From a checkpoint of a small image VAE: encoder norm layernorm, encoder layers 6.
Rows from block 4 of the encoder of a small image VAE, named by matrix and row number. Rows with one number belong to one neuron. Each number is 50 + 12 x the weight over its row's rms, rounded and kept within 0 to 99. All counts start at 0.
After each neuron's rows are labels from the 100 images, of 14976, where the neuron reaches its highest value: "responds to" is what is common among them. Only what is clearly more common there than usual is listed. The data: short English words printed on busy colour backdrops.
# fc1: MLP up (encoder.blocks.4.mlp.fc1.weight, 2048x512), inputs 468-511
# fc2: MLP down (encoder.blocks.4.mlp.fc2.weight, 512x2048, transposed), outputs 468-511

fc1.400:56 26 50 50 50 50 33 37 51 50 50 47 50 47 50 50 50 47 50 31 50 54 50 42 60 21 50 50 50 52 49 50 50 50 46 33 58 50 54 49 46 50 67 50
fc2.400:52 59 19 51 50 50 52 47 50 60 55 50 47 53 35 49 46 50 42 41 49 51 50 64 48 53 62 59 50 50 48 61 49 50 57 50 50 50 51 58 50 60 44 50
responds to: purple ink

fc1.421:43 48 59 50 50 54 46 43 50 50 54 52 66 60 62 52 53 50 46 49 50 50 53 54 83 26 58 50 50 67 50 50 51 49 49 46 48 50 67 46 50 50 54 50
fc2.421:48 54 50 51 64 50 80 28 68 44 49 50 60 49 49 49 50 50 51 50 53 50 37 50 57 60 56 49 51 50 49 50 37 43 49 46 49 50 50 52 51 50 50 56
responds to: green ink

fc1.748:58 41 50 51 50 50 50 49 49 50 49 50 37 48 50 50 50 50 49 99 50 48 50 49 73 47 47 88 58 54 50 40 47 50 49 71 50 50 53 60 54 07 47 50
fc2.748:27 52 49 51 44 43 51 49 38 50 47 57 50 50 26 49 31 43 54 53 50 58 40 52 39 51 36 55 36 50 56 28 49 45 71 40 63 43 50 29 25 50 51 52
responds to: bold

fc1.144:49 49 50 50 50 50 47 51 50 50 50 49 49 50 50 56 45 50 57 50 50 50 51 50 52 61 55 50 50 50 47 50 50 50 48 50 50 49 50 50 50 50 50 50
fc2.144:47 50 29 47 50 50 51 43 27 51 50 50 50 50 49 50 50 50 50 53 52 50 50 54 44 50 50 77 50 50 44 43 28 50 54 50 71 50 35 50 50 56 50 50
responds to: blue ink

fc1.204:50 49 53 48 52 46 43 42 50 27 50 41 71 52 86 50 41 51 39 98 23 59 48 60 71 50 31 49 50 51 45 50 49 49 50 43 47 49 91 59 51 40 50 41
fc2.204:68 71 44 67 50 49 83 47 61 44 52 51 50 51 46 50 54 49 63 55 50 50 31 50 54 50 55 40 14 51 50 56 49 48 53 05 53 50 53 67 50 54 46 50
responds to: bold; black ink; white ink

fc1.164:50 50 50 49 50 50 50 50 50 52 51 49 47 53 50 49 50 49 52 71 50 52 50 55 50 49 50 58 50 50 53 50 53 50 54 50 47 45 46 50 52 50 29 50
fc2.164:48 00 69 28 50 50 49 54 36 50 39 50 50 48 67 51 50 50 51 54 54 50 50 23 49 50 45 49 49 50 50 35 50 50 50 50 50 50 37 64 33 21 56 51
responds to: black ink

fc1.122:46 26 50 50 42 50 23 50 50 48 50 52 30 43 37 50 50 32 60 50 50 46 41 50 52 89 50 53 50 39 48 45 65 49 48 48 46 50 50 52 37 50 33 50
fc2.122:38 43 51 48 34 54 56 50 25 50 50 50 50 50 42 42 50 50 42 50 52 50 51 50 50 36 50 90 59 48 48 50 50 58 51 54 74 50 43 50 38 50 50 46
responds to: purple ink

fc1.116:49 26 50 51 45 49 78 46 53 58 50 50 51 51 49 50 63 50 61 56 89 50 55 45 67 64 44 64 56 50 62 50 39 50 48 50 51 50 58 55 67 36 51 57
fc2.116:55 51 51 39 52 55 44 49 63 47 50 47 50 50 51 50 42 51 55 45 45 49 48 41 60 38 25 32 30 50 49 49 34 50 49 42 50 51 45 40 50 40 50 64
responds to: white ink

fc1.199:50 42 50 50 50 50 49 46 50 50 50 50 66 52 51 58 50 50 47 39 50 50 56 45 64 10 50 52 50 54 50 50 50 49 47 44 50 50 50 50 45 50 59 50
fc2.199:38 50 27 49 51 49 56 32 51 62 50 50 51 45 31 50 46 50 50 43 50 50 50 62 14 62 89 58 50 50 38 54 50 32 51 50 55 50 12 52 51 76 46 51
responds to: green ink

fc1.564:50 40 50 50 50 50 50 40 50 59 50 50 50 39 50 50 50 50 50 50 47 50 37 21 50 70 60 50 51 44 50 50 62 44 49 31 50 49 74 62 39 64 49 50
fc2.564:61 39 29 56 40 50 00 50 50 57 54 50 40 46 50 43 49 50 49 30 50 50 56 53 49 50 67 61 50 50 47 51 50 54 60 51 51 50 53 90 74 49 47 40
responds to: white ink; black ink

fc1.283:58 49 45 50 50 50 50 36 49 50 50 48 66 50 51 58 41 50 47 44 50 53 53 22 66 32 50 51 50 50 50 57 50 49 45 47 54 50 63 50 48 50 52 50
fc2.283:50 53 21 50 46 50 57 39 47 63 50 50 50 50 37 48 48 50 50 50 46 50 52 50 22 57 68 50 49 50 41 52 50 46 58 48 61 50 27 59 50 66 44 50
responds to: red ink

fc1.517:50 50 51 53 50 50 22 34 52 50 50 45 50 25 50 50 49 53 50 50 50 51 41 39 50 50 51 49 50 50 48 50 64 50 44 26 54 50 59 49 46 50 50 66
fc2.517:53 51 19 52 48 50 89 51 50 50 53 50 50 54 32 42 50 50 40 50 46 50 50 58 49 50 36 66 53 50 50 54 49 50 51 60 50 50 51 61 43 60 39 51
responds to: black ink

fc1.429:50 50 50 50 50 50 50 50 50 48 51 51 34 50 50 50 50 50 61 50 50 50 40 50 51 85 50 50 50 45 50 50 50 50 50 43 49 50 50 50 48 50 19 50
fc2.429:27 51 50 48 75 51 10 50 42 50 49 50 58 50 55 53 50 50 46 74 71 49 45 50 34 37 69 80 50 50 46 42 48 56 49 54 54 50 50 51 38 50 51 50
responds to: green ink

fc1.139:50 45 49 48 50 50 50 30 31 50 50 50 72 58 54 54 63 50 40 50 50 50 58 45 69 12 50 69 50 55 51 50 41 49 48 45 50 50 50 40 47 50 62 50
fc2.139:47 51 31 51 51 49 03 47 50 50 68 50 60 50 27 56 49 50 45 50 48 51 54 68 48 56 77 50 50 50 43 52 53 42 50 46 50 50 27 50 52 62 50 50
responds to: green ink

fc1.40:50 41 50 50 50 50 50 50 51 50 50 50 50 50 55 62 50 49 50 50 50 50 50 51 50 38 44 50 50 50 50 50 50 50 50 50 50 50 50 50 49 50 49 50
fc2.40:89 26 46 44 53 50 50 52 50 38 40 50 50 70 55 55 62 50 50 40 51 50 45 50 47 58 74 65 69 81 61 56 35 48 46 23 49 50 50 65 62 52 50 50
responds to: blue ink

fc1.158:24 50 50 50 40 54 47 50 61 58 53 52 59 50 50 57 50 50 50 89 50 51 50 50 46 49 35 50 52 50 50 51 50 50 51 46 49 50 50 36 51 50 53 50
fc2.158:45 50 80 51 50 50 80 49 38 50 45 51 50 48 55 52 49 50 35 51 51 50 50 40 49 50 51 50 32 50 50 50 50 50 50 52 50 50 33 52 19 31 54 50
responds to: black ink

fc1.178:51 50 52 49 57 50 52 57 42 49 48 58 54 48 52 48 50 50 27 67 00 50 15 50 50 62 51 56 50 37 55 47 60 50 48 42 50 65 99 50 50 49 50 49
fc2.178:53 48 45 50 40 50 50 41 50 42 51 50 50 42 21 53 48 50 58 49 62 50 50 44 72 49 24 62 55 49 50 53 51 55 69 75 50 50 81 99 48 52 50 43
responds to: bold; black ink

fc1.720:54 50 50 49 50 49 50 51 46 53 50 50 46 55 50 49 46 49 50 27 49 56 53 54 50 50 50 99 50 48 51 50 67 47 52 51 48 47 44 59 50 50 22 50
fc2.720:48 49 44 45 43 50 50 55 16 50 23 50 50 48 62 53 50 50 51 51 51 50 50 40 48 50 35 50 49 50 50 48 51 50 50 49 50 50 24 46 23 50 51 50
responds to: bold; white ink

fc1.367:39 81 50 49 66 59 51 38 45 40 50 48 49 57 73 48 48 49 35 74 28 49 50 58 53 50 50 31 50 50 44 52 47 50 50 45 51 56 65 48 72 50 48 37
fc2.367:61 49 50 50 56 49 74 45 70 37 50 51 50 52 62 49 63 49 49 48 60 50 38 50 73 50 51 38 50 51 59 49 37 50 50 17 50 50 51 52 65 25 58 59
responds to: bold; black ink

fc1.750:65 50 50 55 58 50 36 36 44 52 50 38 44 32 55 51 50 53 43 49 50 52 53 43 78 54 64 84 50 45 50 62 51 50 49 50 62 50 50 57 54 50 53 43
fc2.750:59 43 50 46 61 50 32 49 50 50 50 49 50 50 70 50 75 50 49 49 49 50 55 50 49 48 73 44 50 50 50 50 47 50 50 24 50 50 44 51 67 22 50 50
responds to: black ink; white ink

fc1.156:43 47 42 50 50 50 50 50 50 48 52 51 41 47 50 50 50 50 56 50 50 50 41 50 54 93 45 50 50 47 50 50 50 50 49 47 17 50 50 51 37 50 36 50
fc2.156:41 50 32 48 41 55 39 57 34 43 49 50 35 71 41 39 50 50 50 52 53 49 48 50 50 28 51 99 66 49 50 50 50 65 49 55 50 50 44 50 51 55 49 50
responds to: green ink

fc1.174:50 51 31 17 50 50 59 60 63 45 49 50 50 50 49 44 49 50 48 49 49 53 50 50 51 09 16 99 50 63 52 49 50 50 50 48 50 45 49 50 52 49 46 52
fc2.174:43 50 29 52 45 50 00 52 40 51 50 50 50 49 47 52 44 50 35 51 49 50 50 50 56 50 00 87 50 50 50 50 51 49 50 47 51 50 51 47 40 46 50 50
responds to: red ink

fc1.558:62 40 26 50 59 50 35 48 48 60 50 49 56 50 50 68 32 50 48 35 50 52 60 45 55 37 76 52 50 50 50 50 50 48 47 51 54 50 50 50 50 50 64 50
fc2.558:57 32 40 40 42 50 52 46 48 64 50 50 49 50 48 40 55 50 40 50 48 50 51 50 34 53 70 50 53 50 48 52 50 49 57 50 87 50 29 61 49 50 59 50
responds to: teal ink

fc1.368:50 50 50 50 49 50 48 34 50 53 50 51 50 47 50 50 50 50 50 99 50 67 50 31 50 84 50 52 50 32 50 50 50 50 37 37 51 00 60 61 49 55 49 49
fc2.368:54 46 35 54 50 58 34 57 37 55 59 46 40 50 50 47 45 55 50 50 48 46 51 47 46 46 58 66 35 46 50 49 52 61 65 49 51 55 50 66 51 55 42 50
responds to: bold; yellow ink

fc1.313:50 49 50 49 50 50 50 50 42 51 49 49 64 57 51 54 50 50 33 50 50 60 73 50 60 14 50 74 50 50 62 50 52 49 49 52 50 50 84 50 50 50 61 50
fc2.313:50 50 39 65 50 50 39 42 50 50 53 50 50 50 65 70 50 50 53 36 60 50 52 68 60 56 50 57 50 50 50 57 53 43 52 13 49 50 50 66 52 50 68 50
responds to: green ink